Rows from block 3, named by matrix and row number. Rows with one number belong to one attention dimension. Each number is 50 + 10 x the weight over its row's rms, rounded and kept within 0 to 99. All counts start at 0. After the name is the row's rms in percent of the matrix's.
# v: attention value (model.blocks.3.attn.v.weight, 256x256), inputs 172-255
# proj: attention output (model.blocks.3.attn.proj.weight, 256x256, transposed), outputs 172-255
v.76 097:52 41 44 34 48 51 56 62 54 37 51 43 60 49 45 63 65 45 51 57 58 61 36 47 51 49 35 56 45 53 52 45 43 58 58 58 43 37 54 63 46 49 51 48 46 51 60 53 46 58 51 43 42 46 38 62 38 46 72 43 28 41 48 41 41 40 69 41 41 50 38 50 41 56 57 41 33 52 36 42 44 58 43 49
v.77 099:57 60 63 26 53 54 55 76 63 40 58 42 49 54 47 38 54 39 43 54 46 30 42 49 41 62 44 73 48 54 46 51 48 64 59 71 50 51 57 50 57 63 49 54 57 46 62 48 60 33 58 69 61 61 43 39 63 50 35 63 46 27 57 50 48 55 41 53 46 49 38 44 50 58 52 43 50 48 62 44 61 71 41 54
v.78 093:46 48 55 63 55 51 54 56 64 56 58 33 63 41 39 42 47 45 42 54 39 62 70 32 38 62 53 49 34 60 41 58 46 53 55 54 69 48 67 47 27 62 64 45 30 60 56 49 55 53 55 55 46 34 56 67 56 41 62 69 61 49 60 55 55 38 35 48 50 36 37 55 47 52 45 31 34 36 47 33 47 55 52 39
v.79 098:48 47 60 49 52 61 72 60 54 58 58 42 54 49 53 54 57 41 49 65 41 35 51 52 36 39 51 56 56 41 43 68 64 50 43 53 49 47 32 52 49 61 50 40 40 52 52 50 48 40 58 49 58 46 61 54 39 46 66 44 46 58 75 55 63 51 46 32 29 66 60 74 55 48 35 53 56 46 45 50 50 60 55 66
v.80 099:43 40 60 56 49 51 65 63 54 51 52 39 36 51 53 35 54 46 56 52 72 55 56 44 66 42 51 46 53 45 54 53 51 47 67 49 42 55 45 46 29 40 48 44 47 39 58 56 17 43 58 42 55 49 47 49 60 56 40 43 53 59 49 49 57 41 67 58 53 32 56 55 36 49 57 40 53 40 54 57 48 54 51 45
v.81 094:68 59 61 60 69 53 59 37 32 27 65 52 40 31 53 35 40 55 51 69 49 55 55 47 53 50 67 54 31 54 55 41 43 59 64 47 51 69 46 49 66 48 43 44 46 39 38 57 54 43 33 52 46 48 45 52 50 60 53 46 46 39 51 45 30 44 61 55 54 48 44 31 35 45 50 57 42 39 62 65 63 33 58 65
v.82 104:59 57 64 44 56 58 45 45 58 44 60 57 47 38 65 48 29 56 55 50 28 46 53 39 51 53 43 43 63 62 59 28 39 48 50 52 46 63 28 48 53 52 55 49 51 69 54 52 55 72 42 69 41 41 48 45 60 62 48 54 51 46 53 48 48 69 50 41 41 57 60 38 50 60 35 42 46 53 51 44 59 53 44 46
v.83 100:33 46 35 53 47 44 51 47 37 58 48 48 57 39 38 37 31 43 55 53 65 65 61 55 57 65 55 43 45 55 54 29 41 43 66 56 60 48 65 42 36 58 39 43 52 59 44 51 46 41 40 67 44 40 63 64 48 35 44 57 34 53 60 29 51 53 56 58 48 58 49 45 70 41 48 53 52 40 53 64 51 40 49 36
v.84 096:38 56 52 44 48 44 49 52 48 50 65 39 58 55 55 56 49 49 62 49 58 52 58 48 56 40 54 59 63 49 47 70 43 55 37 46 40 49 48 51 66 44 72 50 44 48 42 41 28 48 45 53 64 46 43 61 63 52 46 30 62 43 43 53 50 54 35 46 69 40 40 36 49 59 46 54 50 53 26 44 48 42 52 45
v.85 095:64 45 40 41 36 35 53 63 44 32 30 59 61 63 56 52 53 52 58 61 45 56 49 34 57 47 63 36 44 44 50 59 43 35 64 34 45 35 54 52 40 50 66 46 47 41 62 53 57 59 49 28 66 59 28 54 51 41 64 44 44 54 38 33 59 47 56 69 55 51 49 52 40 52 57 45 48 51 50 66 64 56 68 52
v.86 090:40 61 43 42 36 77 27 54 68 22 46 57 50 50 49 61 41 23 52 41 46 40 62 39 77 65 56 63 52 31 54 47 45 44 59 43 61 61 47 54 44 15 40 49 55 52 56 61 50 58 50 38 50 45 51 33 48 72 62 56 54 35 67 64 43 51 50 48 54 50 48 30 54 57 53 71 38 54 56 48 54 38 43 58
v.87 095:47 58 53 43 34 54 55 40 47 61 39 55 58 36 53 52 61 40 49 46 51 51 54 48 66 44 48 53 50 38 46 29 54 53 41 44 50 47 52 41 47 54 49 58 52 41 44 46 53 26 33 36 51 64 49 58 45 55 67 52 60 53 53 46 49 52 54 38 33 38 63 62 61 53 59 31 72 55 41 58 50 37 54 49
v.88 105:59 53 65 51 46 47 59 47 45 39 54 62 34 59 34 50 45 56 60 30 47 48 29 41 48 40 49 64 48 72 55 40 51 45 48 40 28 54 46 55 37 42 51 46 49 55 61 61 43 66 49 54 27 27 51 52 63 65 45 55 57 36 32 49 56 68 48 54 47 50 45 64 49 48 54 45 61 44 57 66 28 48 56 75
v.89 103:55 41 53 33 41 52 56 52 39 62 41 73 68 48 68 47 52 50 36 46 66 53 62 61 53 64 58 54 62 61 69 33 66 57 40 47 44 50 60 63 60 42 40 44 43 48 43 51 71 67 55 52 48 59 55 64 45 47 42 41 59 58 58 32 60 51 54 56 32 45 49 45 42 57 43 62 28 67 72 43 32 48 55 58
v.90 097:58 48 53 66 55 47 56 54 59 42 60 46 47 67 57 53 59 63 53 58 49 58 60 49 47 51 63 55 62 60 52 57 53 41 45 48 49 50 64 34 38 59 58 38 43 60 48 70 41 64 36 51 46 42 67 67 39 46 30 50 42 46 57 26 55 47 46 65 56 51 67 55 43 28 47 54 64 48 56 50 49 64 51 42
v.91 103:43 37 49 46 50 63 41 52 34 35 48 35 52 62 50 40 62 54 60 49 59 53 60 63 23 47 50 42 47 36 55 45 55 51 41 38 49 49 64 28 50 44 46 42 53 59 66 50 57 42 45 50 42 62 64 38 57 44 34 55 56 52 33 40 53 58 48 62 56 48 51 45 53 49 56 41 40 28 61 57 32 65 65 45
v.92 099:51 60 49 46 41 55 47 48 56 46 41 45 76 37 45 49 49 47 37 38 58 32 42 60 46 41 54 45 53 41 67 69 53 46 61 68 52 41 45 47 59 52 44 37 56 40 42 70 32 37 50 31 45 54 62 33 40 49 45 50 56 49 40 39 54 58 49 54 55 37 26 27 46 50 56 40 59 69 60 59 56 51 74 46
v.93 094:43 41 62 59 56 49 74 30 58 50 66 42 33 62 39 37 60 71 43 45 53 73 42 37 70 38 47 47 61 58 48 72 34 49 54 39 39 49 44 40 63 50 43 69 42 52 45 44 42 59 58 47 54 39 43 50 65 40 47 44 61 59 55 41 56 37 41 43 66 55 46 48 46 38 47 54 39 44 57 57 69 52 38 40
v.94 105:38 47 42 62 56 49 40 56 49 57 72 47 51 43 51 57 37 54 64 60 33 54 64 51 53 60 69 34 49 55 58 59 57 34 51 43 40 47 58 53 58 54 41 53 44 50 49 60 59 55 70 52 69 59 50 46 62 19 46 45 42 48 42 47 25 60 46 50 28 49 43 53 61 58 41 42 61 52 55 46 48 51 37 61
v.95 101:43 43 73 40 39 33 44 62 45 47 44 55 51 48 38 44 47 56 61 44 40 44 49 36 58 40 54 42 59 79 52 53 63 59 67 40 69 51 56 44 58 53 55 40 44 37 42 44 57 38 42 60 60 74 49 58 58 52 46 37 53 41 54 43 51 47 44 51 46 52 48 57 46 45 48 59 60 59 34 42 62 30 39 55
v.96 097:67 50 63 41 43 51 40 49 59 48 42 49 64 44 29 21 60 56 44 44 39 46 59 29 48 52 41 56 49 53 55 55 47 46 53 40 36 42 36 35 49 49 54 43 56 38 52 45 40 57 45 49 61 59 69 37 49 51 53 37 37 49 61 46 45 46 69 59 28 37 61 78 39 40 39 44 51 67 43 42 37 55 51 53
v.97 101:64 58 59 31 44 44 47 41 54 64 65 53 46 54 46 60 42 54 52 37 58 50 62 38 56 63 60 59 53 65 35 43 48 47 45 33 44 69 61 63 73 60 43 52 68 37 51 46 49 55 52 37 56 43 53 48 36 69 63 34 52 70 59 67 54 42 60 46 52 34 56 52 50 53 50 58 55 51 54 61 57 55 43 68
v.98 102:34 63 49 41 45 53 61 40 55 55 53 35 54 43 57 47 45 71 50 45 51 53 39 61 41 59 60 48 41 50 47 69 44 40 48 54 59 54 53 37 41 62 38 44 35 63 50 38 52 58 35 46 63 41 46 45 57 45 40 30 41 66 32 38 43 60 64 47 45 47 48 52 42 47 46 53 51 50 39 36 51 57 52 57
v.99 095:48 48 46 47 47 41 64 33 59 38 51 64 53 48 72 45 63 40 56 61 42 42 65 62 45 56 40 71 47 47 40 49 39 47 52 50 31 44 57 55 22 57 64 47 38 64 39 45 52 47 52 59 44 50 45 58 59 56 44 51 52 44 63 57 45 37 52 47 41 41 51 60 55 47 50 56 53 48 63 35 62 47 40 54
v.100 097:63 35 54 27 49 34 66 37 35 72 57 53 41 51 53 47 42 51 69 55 36 37 51 60 32 37 37 57 27 25 46 67 60 35 28 51 54 70 57 60 66 52 61 46 68 39 50 47 51 43 59 53 31 50 44 65 51 51 72 43 57 42 50 43 49 38 41 41 49 37 45 41 52 73 54 32 53 55 63 54 47 57 45 52
v.101 110:65 33 57 48 44 31 52 44 54 41 61 51 63 58 49 62 34 69 60 66 33 44 53 59 51 42 48 62 54 28 46 52 49 51 41 39 54 55 58 30 41 50 52 72 50 53 42 55 43 62 36 45 42 55 52 48 60 38 70 47 55 60 63 54 50 54 41 48 62 55 46 48 47 56 50 67 54 47 51 42 84 59 25 63
v.102 101:52 51 40 53 54 56 61 40 51 46 61 42 54 46 34 46 62 56 38 38 58 61 56 55 44 67 51 46 47 42 45 40 47 45 38 64 54 58 58 62 48 45 51 61 51 54 40 47 50 34 62 45 49 51 73 32 43 23 31 46 50 45 41 62 47 35 69 45 47 61 46 45 56 40 52 30 58 62 49 61 64 43 48 34
v.103 100:60 58 67 43 49 59 67 56 44 46 41 37 44 45 41 47 39 33 58 54 33 69 61 33 44 62 62 43 61 54 66 61 42 37 38 52 52 64 30 48 55 43 50 62 42 26 62 50 64 48 61 48 49 33 46 45 59 32 63 83 45 46 46 55 55 48 51 54 34 43 49 56 36 29 45 48 51 54 45 44 58 63 55 29
v.104 105:54 64 62 59 57 40 48 59 48 63 38 39 62 64 58 50 43 42 68 50 41 44 47 56 49 50 54 30 54 68 70 38 46 47 51 52 73 54 51 44 54 70 45 50 30 47 46 56 35 55 35 49 46 67 62 44 44 40 67 55 48 73 40 39 52 56 57 49 52 47 52 43 36 60 48 34 52 55 49 60 41 37 52 43
v.105 101:35 44 41 46 33 64 58 41 45 43 21 38 42 50 40 40 35 36 42 31 52 61 54 51 42 47 42 62 72 72 72 56 64 50 57 57 52 57 50 58 50 46 42 33 49 50 63 46 46 34 37 43 61 63 49 47 49 49 53 56 43 48 44 48 56 56 63 51 56 41 52 63 48 44 34 48 60 71 46 43 40 64 45 68
v.106 102:55 51 52 62 49 40 56 49 70 70 60 39 55 45 53 53 45 61 53 53 30 60 48 60 22 56 41 34 40 33 35 38 37 49 59 39 63 66 56 69 61 31 64 39 44 46 53 58 47 54 44 52 61 41 67 56 45 67 48 35 53 61 54 46 68 52 40 47 48 54 50 60 45 56 54 66 47 59 53 74 47 59 46 60
v.107 097:54 51 53 37 52 44 54 63 43 56 52 41 55 38 39 56 51 53 52 54 43 58 52 58 41 36 47 40 49 45 52 57 67 45 45 57 49 50 59 43 38 37 86 51 63 59 45 34 43 62 42 73 52 39 34 57 43 65 43 44 39 56 50 55 52 47 43 34 44 51 43 39 38 54 60 53 49 50 39 53 46 47 59 44
v.108 095:51 51 30 61 73 54 54 52 32 45 43 54 46 55 47 46 38 56 49 57 34 55 41 42 61 53 33 74 53 65 79 36 44 58 41 37 65 63 39 50 34 55 46 35 60 39 34 24 61 49 50 43 45 53 40 66 50 55 51 47 48 49 46 44 39 57 39 47 69 49 53 44 51 53 54 37 45 50 45 54 58 48 56 45
v.109 098:56 34 51 47 44 37 50 55 32 51 50 37 42 52 34 48 47 61 50 70 54 63 37 43 43 59 49 53 71 48 26 54 63 59 58 63 62 60 63 60 45 45 27 58 69 60 63 53 67 51 69 48 40 60 57 38 45 55 45 56 59 57 54 55 45 66 58 34 41 50 60 36 61 41 40 48 58 43 36 62 49 42 48 35
v.110 094:64 54 66 57 44 54 42 49 52 51 50 43 44 72 46 47 35 40 37 44 57 62 53 54 35 49 51 65 47 68 52 65 52 57 56 59 47 29 51 46 49 48 66 36 76 45 64 39 55 56 68 52 47 54 47 48 71 59 41 32 42 60 39 46 47 42 58 32 43 34 52 63 52 36 48 37 43 42 51 45 51 48 63 62
v.111 100:49 53 50 52 48 44 51 59 36 27 66 37 52 37 39 62 36 43 53 58 46 44 39 59 49 53 62 57 64 51 45 43 47 51 45 43 71 41 52 43 57 60 60 63 68 57 42 61 54 47 52 60 53 34 58 53 47 59 46 54 44 51 57 50 54 65 33 48 57 41 51 42 66 40 70 47 45 65 47 42 43 60 60 56
v.112 090:47 45 70 55 26 63 58 44 53 51 36 63 38 49 57 60 66 52 41 69 46 52 68 44 57 55 33 40 55 55 58 34 51 35 51 58 42 66 53 63 52 50 48 65 29 44 42 42 52 37 49 46 59 46 63 46 52 43 39 36 46 67 52 48 37 66 55 47 33 58 33 68 50 50 53 44 27 68 48 48 40 47 38 44
v.113 101:18 48 60 47 41 54 40 66 56 50 37 58 51 52 35 54 42 45 56 44 48 60 43 51 26 56 46 64 37 26 40 43 44 52 61 71 46 56 49 35 61 41 67 32 63 52 55 56 57 62 55 53 64 48 57 53 62 50 47 72 35 46 58 65 41 49 54 61 46 44 47 58 42 45 48 43 47 38 46 59 46 45 40 48
v.114 099:46 49 56 53 56 62 61 51 50 51 53 61 63 41 51 77 49 44 64 53 52 31 47 40 45 52 54 61 53 66 52 30 58 48 45 53 70 41 43 52 48 47 55 52 52 39 62 42 65 60 71 40 58 41 62 57 58 36 51 41 58 49 46 51 66 60 67 57 51 52 49 34 40 59 40 46 47 52 48 52 67 63 49 51
v.115 098:68 51 42 42 59 55 41 55 49 52 54 58 44 48 47 56 49 38 45 76 57 46 35 42 53 28 49 44 60 60 48 50 47 55 49 41 51 27 36 54 54 77 46 40 61 68 56 47 58 47 40 47 59 56 43 41 47 59 52 46 46 40 65 59 49 46 61 52 52 51 62 56 68 40 36 43 36 46 61 57 58 54 38 55
v.116 103:50 73 36 60 56 54 57 52 45 44 45 56 50 56 48 46 61 37 55 36 54 50 38 55 36 59 40 47 40 50 58 35 48 29 56 42 43 41 54 51 66 46 43 54 62 57 36 40 50 57 74 52 46 48 49 25 54 61 33 56 49 44 52 52 51 55 44 51 53 56 48 42 63 56 45 44 53 53 41 50 55 36 35 50
proj.76 102:39 56 45 49 51 49 49 65 63 56 23 53 27 42 47 32 37 53 59 50 45 63 60 35 49 48 49 53 42 74 51 59 47 38 48 50 44 63 39 57 70 32 57 40 57 51 44 41 60 60 48 66 45 46 46 47 45 28 57 59 63 49 47 44 37 53 60 37 48 43 39 42 44 53 43 58 45 49 54 44 36 45 43 44
proj.77 104:28 37 36 70 40 47 58 53 49 40 45 47 56 44 45 62 58 55 49 43 32 28 54 50 56 60 46 57 68 51 42 60 53 50 31 43 60 51 56 61 39 60 54 49 34 43 67 54 33 42 46 42 45 54 49 54 52 51 62 49 41 35 50 28 67 40 56 47 57 50 61 39 46 54 44 44 57 40 38 54 32 44 63 31
proj.78 091:52 61 52 25 42 48 61 48 34 58 44 52 44 44 42 52 50 51 59 56 69 42 48 59 42 48 37 36 49 50 43 50 39 56 48 53 58 57 45 47 35 33 41 53 44 44 52 45 61 67 39 47 26 56 62 37 47 41 47 34 55 39 42 51 53 34 58 41 45 41 57 49 42 29 41 69 44 59 33 46 67 57 59 67
proj.79 095:58 56 31 46 55 66 52 61 46 60 54 56 55 54 56 59 49 52 59 56 68 63 65 46 48 63 65 46 41 54 44 54 47 65 38 46 43 69 47 54 42 52 46 53 53 62 48 46 54 39 37 44 56 32 29 37 32 46 31 61 54 53 69 40 59 41 46 56 64 45 57 47 53 53 45 63 59 66 65 70 62 43 34 36
proj.80 097:50 63 42 64 58 59 37 48 54 46 54 44 42 59 52 41 50 43 49 37 46 63 45 47 42 44 43 50 54 63 50 46 56 51 35 53 43 57 50 44 60 39 55 36 47 41 46 43 51 66 58 57 44 58 51 43 51 32 38 57 54 54 58 62 34 66 53 69 57 48 36 47 54 68 47 55 58 54 52 32 32 51 37 68
proj.81 092:51 42 48 40 42 58 39 53 60 56 46 74 61 51 59 54 45 57 44 51 36 47 34 48 48 65 50 38 42 45 56 50 38 56 43 45 53 41 51 40 40 58 57 60 46 44 26 62 44 43 57 36 61 47 52 54 49 38 55 61 51 45 63 54 55 55 60 52 60 44 38 56 60 53 64 47 49 52 47 42 55 52 43 50
proj.82 100:34 39 57 36 57 33 42 21 52 56 31 57 55 36 34 58 46 57 57 65 52 66 48 56 52 49 58 44 46 34 46 60 42 50 56 52 58 48 34 50 67 56 51 42 55 45 43 59 36 52 49 43 44 48 50 51 46 61 54 28 50 50 42 46 44 40 48 56 47 56 40 51 54 53 59 52 67 53 45 72 51 51 38 46
proj.83 099:55 50 45 38 52 61 45 55 50 57 53 38 44 63 46 47 62 53 32 42 61 50 51 48 54 60 29 48 51 45 42 56 42 41 59 64 58 49 47 43 42 50 59 56 45 70 51 47 45 49 62 61 45 36 50 45 51 54 32 45 44 60 46 48 37 54 41 52 57 78 37 80 48 51 38 71 69 55 63 56 47 42 53 55
proj.84 096:43 51 46 57 54 50 43 48 55 54 49 42 56 60 51 48 69 56 24 49 48 43 34 48 53 36 68 41 51 48 48 52 63 61 44 49 64 46 49 44 27 40 51 42 42 54 36 56 43 32 33 32 52 51 51 47 48 47 39 49 21 57 37 62 46 40 52 50 60 49 49 51 45 51 33 37 53 43 52 61 56 44 42 64
proj.85 099:40 52 55 59 69 38 38 64 44 52 59 41 37 47 45 50 39 47 57 41 46 51 33 36 45 55 59 65 49 45 59 32 51 44 64 50 29 49 51 50 64 26 41 44 58 57 29 46 62 67 65 66 51 49 55 55 51 55 44 38 43 55 40 52 44 35 53 54 61 51 40 39 64 53 65 58 41 51 43 39 35 39 54 35
proj.86 097:44 44 61 34 56 45 58 54 42 61 53 54 49 35 50 47 65 35 49 48 56 49 50 42 45 35 35 62 57 55 53 48 54 52 40 62 61 45 57 53 58 63 35 46 50 34 42 54 47 61 47 57 39 48 48 60 63 59 43 60 57 55 26 51 46 58 49 78 19 57 43 60 42 56 43 41 50 65 65 37 52 43 50 41
proj.87 102:54 49 46 64 59 56 62 58 70 67 52 65 33 59 57 58 65 63 55 35 72 42 40 69 42 45 61 44 46 42 62 63 47 45 43 40 48 48 57 52 51 51 64 45 41 51 48 54 56 48 63 31 42 62 33 44 56 41 44 39 52 57 51 40 58 52 63 50 51 69 48 46 28 49 25 34 56 47 56 33 61 57 50 49
proj.88 104:52 55 64 38 57 65 36 43 48 51 72 54 57 38 50 45 57 51 53 53 44 59 35 48 37 60 52 45 71 62 49 56 65 51 55 71 51 44 36 61 56 48 55 47 32 63 38 46 45 34 44 50 59 56 46 74 48 34 57 50 53 45 49 40 56 47 55 61 46 46 48 54 52 52 66 37 46 60 25 47 47 47 54 46
proj.89 101:74 55 45 49 47 64 46 39 44 43 34 36 45 65 60 43 43 54 56 37 46 45 38 41 71 65 42 51 34 41 51 46 39 30 63 70 49 42 48 40 45 66 48 65 57 43 47 66 37 46 51 59 53 36 52 44 29 56 42 53 48 52 38 40 31 58 59 46 39 53 47 49 50 50 52 50 58 48 29 51 51 44 36 53
proj.90 093:34 51 61 48 58 50 43 50 55 64 56 50 75 43 47 41 40 53 65 43 44 22 69 45 60 54 43 63 50 53 54 44 56 45 71 47 37 67 41 53 30 54 58 74 48 35 54 40 42 45 55 46 47 48 50 39 34 59 44 46 42 45 46 58 52 45 40 51 57 58 56 52 50 64 47 38 36 63 49 48 45 45 44 41
proj.91 112:39 43 56 46 44 61 51 34 65 63 55 59 60 33 67 48 43 41 52 36 49 40 55 47 52 53 50 46 51 51 44 40 48 56 54 60 70 45 25 38 49 48 50 50 39 50 40 43 58 51 40 56 47 48 60 68 64 57 63 53 61 46 67 53 31 65 39 54 55 48 49 44 30 55 72 53 45 49 45 34 64 58 45 53
proj.92 097:39 48 51 54 55 47 68 48 42 38 47 50 34 47 55 40 34 56 59 40 43 41 47 54 60 45 46 58 55 70 57 35 44 40 47 32 46 62 52 75 40 60 57 28 38 44 40 55 44 60 56 51 48 49 43 53 39 69 44 41 66 55 39 55 51 48 35 64 55 64 40 54 42 58 63 33 40 52 47 45 47 47 32 53
proj.93 095:48 65 41 58 52 51 38 43 45 56 44 48 66 50 58 46 50 52 47 42 70 50 51 78 56 30 38 38 47 56 47 46 55 34 52 59 49 53 56 52 47 37 52 36 56 59 43 54 62 34 41 48 41 39 69 40 54 54 58 43 34 49 62 52 54 37 59 60 42 26 49 41 36 56 52 34 42 49 51 43 64 52 78 47
proj.94 101:40 49 65 38 50 51 55 44 49 44 63 32 70 50 37 47 62 63 49 33 50 53 48 41 54 46 51 43 51 37 55 40 47 40 45 52 53 62 48 54 41 73 47 57 52 53 47 57 54 40 43 50 44 61 56 46 41 52 63 25 24 50 51 51 52 48 60 40 51 58 68 63 46 61 65 50 59 67 48 54 43 51 53 50
proj.95 099:57 46 35 52 54 65 49 41 58 55 37 41 55 60 66 55 50 36 52 55 51 43 51 47 51 48 66 47 44 58 36 37 36 50 75 55 43 41 63 56 44 36 61 61 53 45 62 55 51 45 47 48 54 54 59 50 51 42 67 50 37 46 62 47 44 62 57 48 45 47 63 48 57 51 45 33 41 51 45 51 53 32 50 49
proj.96 098:55 56 41 52 47 55 52 33 24 55 43 54 46 64 55 47 53 56 62 56 58 32 30 51 52 31 63 47 50 52 31 50 50 60 50 48 48 54 39 58 62 41 49 48 44 43 56 48 35 47 45 37 56 48 61 52 45 50 50 38 58 66 62 50 50 50 43 32 55 49 53 48 46 65 34 31 52 37 64 45 41 37 46 34
proj.97 099:57 52 67 54 45 43 60 63 40 52 29 47 38 55 40 51 69 40 39 68 56 41 48 44 49 67 63 44 45 35 58 34 35 69 35 47 55 41 51 66 55 54 64 54 63 62 50 44 57 38 25 60 43 53 53 43 36 36 64 52 57 36 67 47 40 72 43 58 46 50 44 50 40 54 56 60 40 29 58 34 39 58 45 60
proj.98 104:66 42 46 61 38 52 52 47 45 58 59 41 29 40 73 49 41 48 50 46 46 39 37 75 43 42 52 54 53 42 59 49 58 65 49 41 52 49 50 60 53 68 52 51 48 59 54 59 37 39 46 59 53 58 67 44 47 58 61 65 38 56 56 43 58 34 48 51 58 64 63 59 30 65 51 56 50 53 42 51 67 57 64 44
proj.99 097:64 55 42 59 62 39 48 47 51 46 50 55 68 26 54 42 58 59 65 33 70 43 53 45 57 47 40 50 49 41 55 34 37 48 64 73 51 45 27 26 71 35 37 59 59 48 59 43 44 55 60 41 44 75 37 34 64 35 39 50 46 46 55 53 52 54 46 33 47 48 63 37 67 62 46 49 72 54 43 67 61 37 48 36
proj.100 100:40 28 64 50 62 59 37 53 53 41 44 35 33 43 39 42 46 59 55 30 60 27 42 58 47 51 27 41 49 43 58 44 55 48 46 49 46 40 53 44 54 66 53 47 53 50 31 48 50 51 54 42 49 42 38 61 48 50 39 59 58 70 46 44 38 60 53 55 55 58 51 59 41 43 61 51 52 52 51 69 58 53 34 41
proj.101 111:62 47 38 50 70 28 46 65 44 65 42 33 24 48 48 72 45 57 50 63 55 53 60 48 53 50 52 38 29 58 48 49 54 50 45 61 42 40 46 38 36 46 34 40 65 46 58 39 51 38 62 44 38 48 36 46 47 55 66 29 51 49 46 45 69 51 52 47 55 52 47 34 58 44 57 30 51 70 62 52 51 46 63 60
proj.102 106:45 45 51 47 64 53 58 47 50 45 71 33 64 54 63 59 30 67 45 36 55 68 71 51 41 62 57 49 50 36 55 57 40 52 52 46 52 68 41 33 55 53 69 50 56 53 47 58 66 61 46 47 49 60 37 55 50 56 61 57 63 51 61 48 47 51 52 42 46 56 55 39 55 63 62 53 43 41 56 52 50 60 43 39
proj.103 105:42 58 49 51 38 54 42 53 48 66 35 45 52 53 47 54 65 49 45 33 50 52 59 60 53 43 58 49 48 43 46 48 54 51 57 53 56 40 38 61 58 39 60 35 31 58 68 51 37 51 69 58 35 40 58 45 48 66 55 45 39 44 50 43 54 57 59 53 50 61 64 45 57 37 26 61 72 47 50 51 68 49 53 71
proj.104 100:66 62 30 55 47 56 46 58 58 51 57 63 59 59 43 47 43 42 59 46 34 43 43 44 40 36 62 51 51 60 57 60 62 59 54 65 42 60 48 59 49 34 53 37 50 62 33 56 40 54 61 53 41 46 52 50 62 36 56 47 45 55 40 64 57 41 49 48 44 59 59 44 31 39 44 52 31 52 54 54 73 39 51 49
proj.105 104:50 52 64 52 49 55 62 43 35 52 55 57 43 75 59 41 58 53 55 60 46 52 29 62 47 37 54 43 50 40 53 46 62 61 65 41 43 49 67 60 57 58 55 54 56 55 31 39 49 48 45 52 55 47 53 60 50 56 59 51 40 58 71 67 52 41 35 44 43 53 37 59 49 39 54 36 53 56 45 49 37 55 46 65
proj.106 100:63 40 52 44 46 41 49 39 55 43 37 52 34 47 53 45 66 26 53 51 65 34 39 35 20 44 63 53 56 45 40 62 61 65 43 61 45 59 53 33 54 61 38 73 47 41 45 54 44 56 48 50 31 42 67 34 43 33 46 43 38 44 44 59 39 52 52 45 66 51 57 40 55 48 48 44 50 63 39 64 49 50 43 39
proj.107 094:60 42 33 35 55 56 36 34 56 46 41 53 30 45 55 45 44 56 57 45 55 59 56 41 49 55 47 63 51 37 38 49 32 52 53 52 59 60 55 38 36 51 39 48 37 64 33 44 53 53 53 37 63 46 45 40 57 40 61 37 46 59 48 57 45 59 68 50 35 64 54 63 49 58 49 32 49 58 53 66 51 60 40 52
proj.108 099:56 52 34 54 58 44 53 53 53 46 37 46 39 49 50 46 42 61 42 52 53 62 64 54 37 49 45 38 52 36 44 59 50 48 64 66 31 59 58 53 33 48 33 54 46 44 59 35 58 47 36 52 58 46 74 52 53 50 32 57 49 54 57 53 79 37 60 51 40 68 43 47 46 51 41 56 49 52 46 48 54 43 30 65
proj.109 085:49 52 49 46 48 54 49 60 43 47 65 55 43 53 56 50 45 44 53 52 46 52 56 40 59 34 63 63 60 51 60 45 46 34 49 51 28 61 45 36 58 59 54 58 48 27 44 70 51 43 43 41 77 55 55 37 40 56 53 37 51 61 65 56 31 35 39 44 31 62 45 45 37 37 38 59 31 49 46 61 50 67 46 58
proj.110 097:53 51 41 30 61 46 62 39 48 43 47 42 48 53 77 43 51 39 53 57 42 48 44 56 49 49 34 49 45 54 59 35 45 60 32 26 50 55 44 61 60 59 52 52 32 49 49 50 38 52 49 30 64 57 52 44 48 60 49 52 57 34 48 38 54 63 69 30 36 45 36 46 33 58 52 59 43 48 61 55 46 52 31 32
proj.111 104:47 35 54 64 49 42 41 26 62 63 46 55 59 45 41 38 43 47 40 57 44 71 78 76 51 48 54 43 66 45 30 64 54 47 70 57 51 49 47 51 64 68 45 49 49 46 64 71 59 52 49 47 69 47 58 45 47 50 41 45 39 41 63 50 58 50 66 64 53 61 32 36 43 42 57 51 52 50 42 57 54 53 52 49
proj.112 088:50 50 40 52 51 61 40 48 42 50 62 66 78 60 39 42 63 34 49 54 61 63 65 53 34 65 46 53 52 46 59 45 60 43 50 56 40 47 55 56 48 43 41 61 55 50 42 38 67 54 48 65 69 47 55 70 71 59 50 50 48 40 51 54 64 57 48 47 45 68 53 52 66 54 61 58 45 21 58 54 43 68 38 23
proj.113 103:48 70 43 57 43 43 74 40 56 54 56 40 33 42 58 38 67 51 55 28 38 48 42 46 32 54 57 61 45 44 52 43 43 26 49 51 40 38 37 41 50 39 53 59 57 47 57 42 59 65 62 60 44 57 53 47 61 47 52 61 56 58 47 37 54 57 53 41 40 50 46 51 54 66 51 60 44 47 44 57 47 59 56 55
proj.114 102:55 54 64 58 29 63 59 61 57 75 47 50 71 48 37 57 54 52 38 36 65 37 47 33 39 41 50 48 50 53 49 59 46 54 35 41 37 54 54 48 49 43 39 39 55 39 54 64 60 49 41 59 49 38 50 36 44 72 34 58 62 41 44 52 46 63 57 45 55 37 35 50 35 40 45 49 57 46 55 47 48 61 54 53
proj.115 099:35 48 35 43 55 56 44 62 56 51 30 55 50 62 41 44 72 45 58 47 53 45 70 37 60 63 42 58 44 62 48 60 39 64 59 48 63 67 60 45 42 50 55 43 41 32 63 43 44 54 50 62 53 57 43 56 55 55 59 62 55 64 49 46 45 47 54 62 45 50 61 28 38 44 52 58 60 45 40 66 46 38 62 42
proj.116 098:59 62 58 36 34 29 40 33 66 36 54 57 67 47 47 54 53 54 48 60 52 63 47 30 71 36 55 26 55 42 31 48 56 51 77 59 49 49 59 52 29 44 45 55 54 42 53 50 60 57 50 44 39 39 40 48 62 56 54 37 47 49 49 60 58 53 43 49 56 45 37 52 33 48 38 73 56 55 51 57 39 71 49 44